config.yaml
loss: "l1"
head_dim: 16
eps: 1e-08
steps: 27900
Rows from block 2 of a small masked image model, named by matrix and row number. Rows with one number belong to one neuron. Each number is 500 + 50 x the weight over its row's rms, rounded and kept within 0 to 999. All counts start at 0. Numbers have three digits each.
Before each neuron's rows are labels from the 100 images, of 14848, where the neuron reaches its highest value: "responds to" is what is common among them. Only what is clearly more common there than usual is listed. The data: procedural textures in two colours, tilted and lit.
# fc1: MLP up (model.blocks.2.mlp.fc1.weight, 1536x384), inputs 344-383
# fc2: MLP down (model.blocks.2.mlp.fc2.weight, 384x1536, transposed), outputs 344-383

responds to: coarse scale; blue; yellow
fc1.541:472470383500592548502496490544499506547514459550521550491556533476447491494449484482503496501539527491552453521539501580
fc2.541:500502546570507491433426518556560512502530555548456518422450528477503538601531439570521507521498506489492458503557527447

responds to: seen at a slant; yellow
fc1.228:550488482489571486483526454490450518407486501595519505480467433529490433465463505465501499485421505563447561527555459489
fc2.228:490413568562444442520592541465455489528568523546399454527454562472478495497487530488505545404374533597586478595534525484

responds to: black
fc1.362:618504500544457496500505521509552616521504574462487569444524453503471540479468443499443423567451529452407486452487484457
fc2.362:408583518513509448435535441522481398513510453532550406541433576437587458481545512548425521412567537553485442609533486529

responds to: teal
fc1.63:435464465547591497506493407536481476500496535454481520502486505530417507588434584534556569452511528433472503469493433468
fc2.63:413513543504570449484391482511507393448427541590532473529532454427447458491474461496511501469522490569433531573461494483

responds to: white; red; pattern colour: white; ground colour: red
fc1.198:511457531417462453560553532433587527459469451593428505437502488559501462460493559452451565494404532469412485545442524505
fc2.198:517425437526528449562435426505538488570530486560588498452522535523501548457473589511453437430492525556483494429567465463

responds to: crumpled; blue; yellow; pattern colour: blue
fc1.199:494500547575504513458445491482547477572476482530444481514549501503471541434554444460539470510510485497605501486417470470
fc2.199:557525501470505450473499462458495521511516564505407467447476568430480504460566562605522558502534428454549440503615535504

responds to: coarse scale; black; pattern colour: black
fc1.261:532570486547493503492534562483459534426515565454476556542532539437410477578479458545519570592615554484502429498435454465
fc2.261:398474494467422505461570524450489482507567527508517427476435506499435412465538490459533414507507458416520560401482529561

responds to: white; pattern colour: white
fc1.112:474426519524491567537489521521491499364463468513423547566542514553484455496523466574527409493486438452485548547465493498
fc2.112:590524568574509518531512495457540436538514537624530361514516518466587521482488379536380515486431496599451539530489588558

responds to: red; teal; spiral
fc1.529:378528402530494532467463495486504479424451627612585591481472538566438431502538623454489381436510523508547498586405507401
fc2.529:502519581534385554467495571514546414528477467557487521396582466469530416556437474546500500480511435396525502540516553478

responds to: white; pattern colour: white; ground colour: white
fc1.683:426533462442442466470386495498469528530496498559499508532548540479562542541626539569402504510446466435503531536459521553
fc2.683:471472590615502477480524496561491461420485435512506499500485499611493584524497460480580566450500560559514452461481464443

responds to: white; rays; black; pattern colour: white
fc1.695:457486497491464513435496531569478471498474575459420485508456409376443503545509482477510469449503456547483568507484413415
fc2.695:528437555446496523509449491499592530489513431518433514473513529548522490456542532514478446563513457486564438468481499515

responds to: seen at a slant
fc1.516:357454469448532536495587454468467521483457504576467534465485603518572509450569510481504541568487599537460415458562516496
fc2.516:489417487520486493558484487506571543544542514505476404522514523574573476491494536600558503471584498461398521370447518481

responds to: crumpled; teal; ground colour: teal; pattern colour: teal
fc1.477:472576505515626564489530463435542533455490450443496497558518463523554525505473493419531529508542460560429454375527466453
fc2.477:530458381552558461537521547509568508509493506534521543503460437587537422505410520511500473497435630583510496523527425486

responds to: blue; teal; pattern colour: blue
fc1.425:529557597596458564538545510535474528444518544397543512503603524509524448569512449445598456501465519447413601552538508479
fc2.425:461564386485488478488422437555541494445483450576548479481380507521607546542428462580482602525486579547548452522481577488

responds to: blue; pattern colour: blue
fc1.239:503532525496516550578526486377501443521546496385462474487473482497496447396411428531399503543536518558437445532414461423
fc2.239:601471442456521508439565524592521486455484485637526526514485500535541468525536525593596428456537550431568515477487495524

responds to: white; pattern colour: white; pattern colour: yellow; ground colour: blue
fc1.597:467572486467453563424496585454541518602542545514478550564467530554501503542592540490432420446490506522512438424511522582
fc2.597:470576496412499486587553531520439444454507455311472526490355433511445528527530511515636525424480467527572476487496515526

responds to: yellow; pattern colour: yellow; rays
fc1.593:450483453587523600537489515471467504459473460505460480520502417474436438467573536457478438481448547474408602527516441522
fc2.593:538566451413548570440526537509537610426527493462510516479528446461503476444495429486595494492477576529550455454602594472

responds to: coarse scale; grid; ground colour: teal
fc1.672:493531555465611504571521550435479482499550465436460566496445576422428491573539526452455513612406508532513455471468466565
fc2.672:502477439457466450499513627536549584525526468478498456547487577453455474496437452539497470490520592556563422421561482460

responds to: seen at a slant; blue
fc1.512:496424521476485446551475479476507482595465484395516509490532511481539497490513495506632557410434532548524461507445471454
fc2.512:593503486473394493543517451502518522442401453481500580495464479448505487518480516500521572551455535453448502506566495543

responds to: crumpled; red; pink; ground colour: red
fc1.196:475524641410464505518453457566583539548523494566504457563502438561519475468558497488529541545542504454502495478570463551
fc2.196:528495413469404476445427531469563489469478484476483553564520552602548634503489459429499615503577472529476457555497514535

responds to: red; pattern colour: red
fc1.711:499570499507506500538521503457471486552534567555517545556490558434565456418398477573535477530464471495537503511540580511
fc2.711:489519398562460534546462465479544539550543484474411483538486533440545457511580453537508412553411542451493552451512502582

responds to: black; red
fc1.247:393560540400523485538442411488534320498513546443448455392440490452422457491452501416536551532495531477484537494469572538
fc2.247:514512486502568447491513514508506501432544469479556440450527534501437525480583547577524504474459582479511494625499468532

responds to: yellow
fc1.577:567506485494539491504426538466465591453564357540490540463401483528496440467523478460522547542495484482572534414520512472
fc2.577:448412459518478576515549467504540430469566538416497548572515474575375554554499533423496532474533467537517524463504497470

responds to: yellow; pink; pattern colour: yellow
fc1.255:492500387520439522455445543530405421504476484547568469482530467512521464458563502563436496452565566541575514535504568452
fc2.255:554492398448523511490506540510435548572494441510458490490514476450539470536482453520471490520528520414482422495526474512

responds to: red
fc1.145:566426523547593420543527468550526523525429479499538453486526503510447543578580470463499513478549467635489492591482453479
fc2.145:633501508538474452503454559541516505539456441473531464520465520478471419461564468535521594421507547625464513565559524594

responds to: blue; pattern colour: blue
fc1.141:485501405459498552552473573525501508451515467475616548443473467468478484436558511478577475503523413455524403515477510580
fc2.141:479451569514451506515458468440531443507494469491491517527488539530477533565428470484461497534478506536507627434485463434

responds to: yellow; ground colour: yellow; ground colour: white
fc1.627:498586528508488623491505509532533520499484525561542563487498559453498566455555490505467467483656445575453537499540584475
fc2.627:522439441507528480491521450520483472575492492487495490557512390512437500451504457492504439607589529405507591562548501539

responds to: blue; teal; ground colour: blue
fc1.231:440502487619475503342415471519564528451433595571435522531424505493502521481464490522430436462470457521602540517500458595
fc2.231:418487471409403479585476499508500507501553488509569513498613524622488530496618495544470586464483533465535547495497580529

responds to: black; ground colour: black
fc1.472:504497542507487531511440470487489537469388589512460475485560349544442503504519514513572467547543417483507463554512535538
fc2.472:474483411425536571531481505521517446577615407542523432529393561539600580508440519561424564466481551581550503489457559471

responds to: crumpled
fc1.475:572517566459533466465498509512414551516482469508538485580528484483452535388535539467465419569482481538570487453411419523
fc2.475:617468435525614525549495540481506515554527461587532440439472513536540476521531498508438509443534414499549435427579503491

responds to: teal; ground colour: teal
fc1.353:477530426624514485457424486585551401486422492513505482488415525523524495546361503528612490589429509551527632582467519562
fc2.353:540502608437566526449541531472509598576534524551529478459507414512553530468511463447445434538571468442607448522549515430

responds to: blue; striped
fc1.348:525544487422543475469439475406420534465535514618496496551502499479509567539477539509570617534470478496438458472592545380
fc2.348:447465480584503522629456538548564471542476423537531481606524449383517496576524492559503521461453542572533538493431476531

responds to: black; white; pattern colour: black; spiral
fc1.718:469442487513543547431508509424541529503559498552530500563537479483556463486548473471463582494534513448521556514456349502
fc2.718:503530576492486457523508509468540564519548459497504603500523460534515562504411456533545560542483470496446518459535469428

responds to: seen at a slant; white; blue
fc1.682:540409521478542519389496415578500550513540391545438589534551517526477511483411530426486494547509532549399507588437489502
fc2.682:425435525479508504561545505514481585486519478557478550602495466526471530587342528536494579576513495522547570534475468433

responds to: yellow; ground colour: yellow
fc1.561:498577449473431522634395544587450492562476476546465507530502501562531497433530487518536485521521493416530391520546409460
fc2.561:524569484568479426486503512422484515444418507598447479492547589452459575484572473496570464492542512527524562516569583594

responds to: blue; coarse scale; ground colour: blue
fc1.327:435522470561433526364559472411541521490478572450624566539470474581512534528516383524520495573461505499479552439485503534
fc2.327:484463569553559491527420482496450471456477486482524460529532490523574451509504521465441560513510483514524417522617531588

responds to: black; white
fc1.451:529550434511451516470526483423447522528522523590430410564523444549511455536417529481499488521497563474500508454482457456
fc2.451:440402561440520452478589601482505534490447524462481533512537532508459465539540507423493451538519461554491422489488571464

responds to: yellow; green; orange; pattern colour: yellow
fc1.246:501511478429519483504448469508526426526524433427454407556584501486553481543540481479533566498519457470447372439448559482
fc2.246:449563545505441439487531509513568515499521551441495544374452496483502509511442532491470495493439555466500614544549488464

responds to: crumpled; yellow
fc1.449:512503476482466549431521462481547528498577442540423425556482622516518542444518487567488469475409382475492494526413578440
fc2.449:516559548332497522517549506507499550520606571575574429588464467429441465367490556491500464482501469451533462593472484592

responds to: coarse scale; teal; pattern colour: teal; ground colour: red
fc1.715:567522574455504454569365505499530443402549488490566531532426518445492477560482549518435559485506503487542592468506409448
fc2.715:445562406487496510486558489550535477543497500416479338436533495510478625498581537527555490551360555457571477444436450416

responds to: seen at a slant
fc1.422:490521465533474533546412494461484527457430565494563479502516479415462443484523581421491454442503432495555491553471486546
fc2.422:513462542531590447471487432540506429597598417516511438492546479546538439484445505546492566488518629575499559510478571481

responds to: pink; white; ground colour: pink; ground colour: white
fc1.440:519525488481508502526477442474421444558501465390503529525590448400361454533439429486501518497542483565460477438455513485
fc2.440:477468474539628461489459487496456508533501570449542438446532511416444485518538563515596449489476439487521550450461601447

responds to: seen at a slant; fine scale; white; rings
fc1.566:483568474449506560602494515395521567590597478477436497584433612503441453489563512479535527549516503368522441454402503565
fc2.566:578534492482516575521519497527482490444492475460479485539490558503543493547538555562488513411535506605407531490535460489

responds to: rings
fc1.544:533512561444550448441600432475498451597479466480436465513514512502504578547510417536445455540474507552594469516458391399
fc2.544:495498508543504468548547482520558422470519465465461489508499520573545509486446436536527464482495463538503533474605406459

responds to: pink; pattern colour: pink
fc1.546:372527513450459491634499437403409500473514449480418536459534542523572453493521530467563488396528495552512486577506510457
fc2.546:396522503513529579501508470422436485428511471434455457509512438448441550502538540486502452515529561513491446540556502501

responds to: black; pattern colour: black
fc1.137:474522408511595454591497489533519502599464499578464548478539457568518484514495569472519554475527480509540465455431514528
fc2.137:579385611587442442466533564448524447517476389530447527519441512469450507438509377517429495453486414509453409476585535547

responds to: rings; spiral
fc1.314:527572568476515513490625468552568595510596485516461512457491467543491422546475491474449554561441567475516389469484506516
fc2.314:492509513489495596548458459489595456493542541508518440444437539431505561394478549492552442515449393510528491502541566460

responds to: coarse scale; blue; ground colour: blue; teal
fc1.671:569514515446629432520512530447533492537452477507537430488472559455564479446445457526516518623449497491485479545530555534
fc2.671:524415520467440502460505472428566510504463431527457472458490559471528504404458459451493520545529421441536528542490451467

responds to: coarse scale; white; black; cloudy
fc1.649:540435499548505543459469552461473528430482458509502492477410544412449491485391487560474478511504453502533478490402517412
fc2.649:571496506513603453499519509471511563448535538407443520492484573541460456500518447443467487452462513560452476405423518499

responds to: teal; ground colour: teal
fc1.281:496539526542527523500511430417489510538503569531549516536516497568497500508460392501559414605545503548462513497579587512
fc2.281:557473472493520398572508486557484490523571511548511527545505580534520495430509453430530507489565537439521414490488519500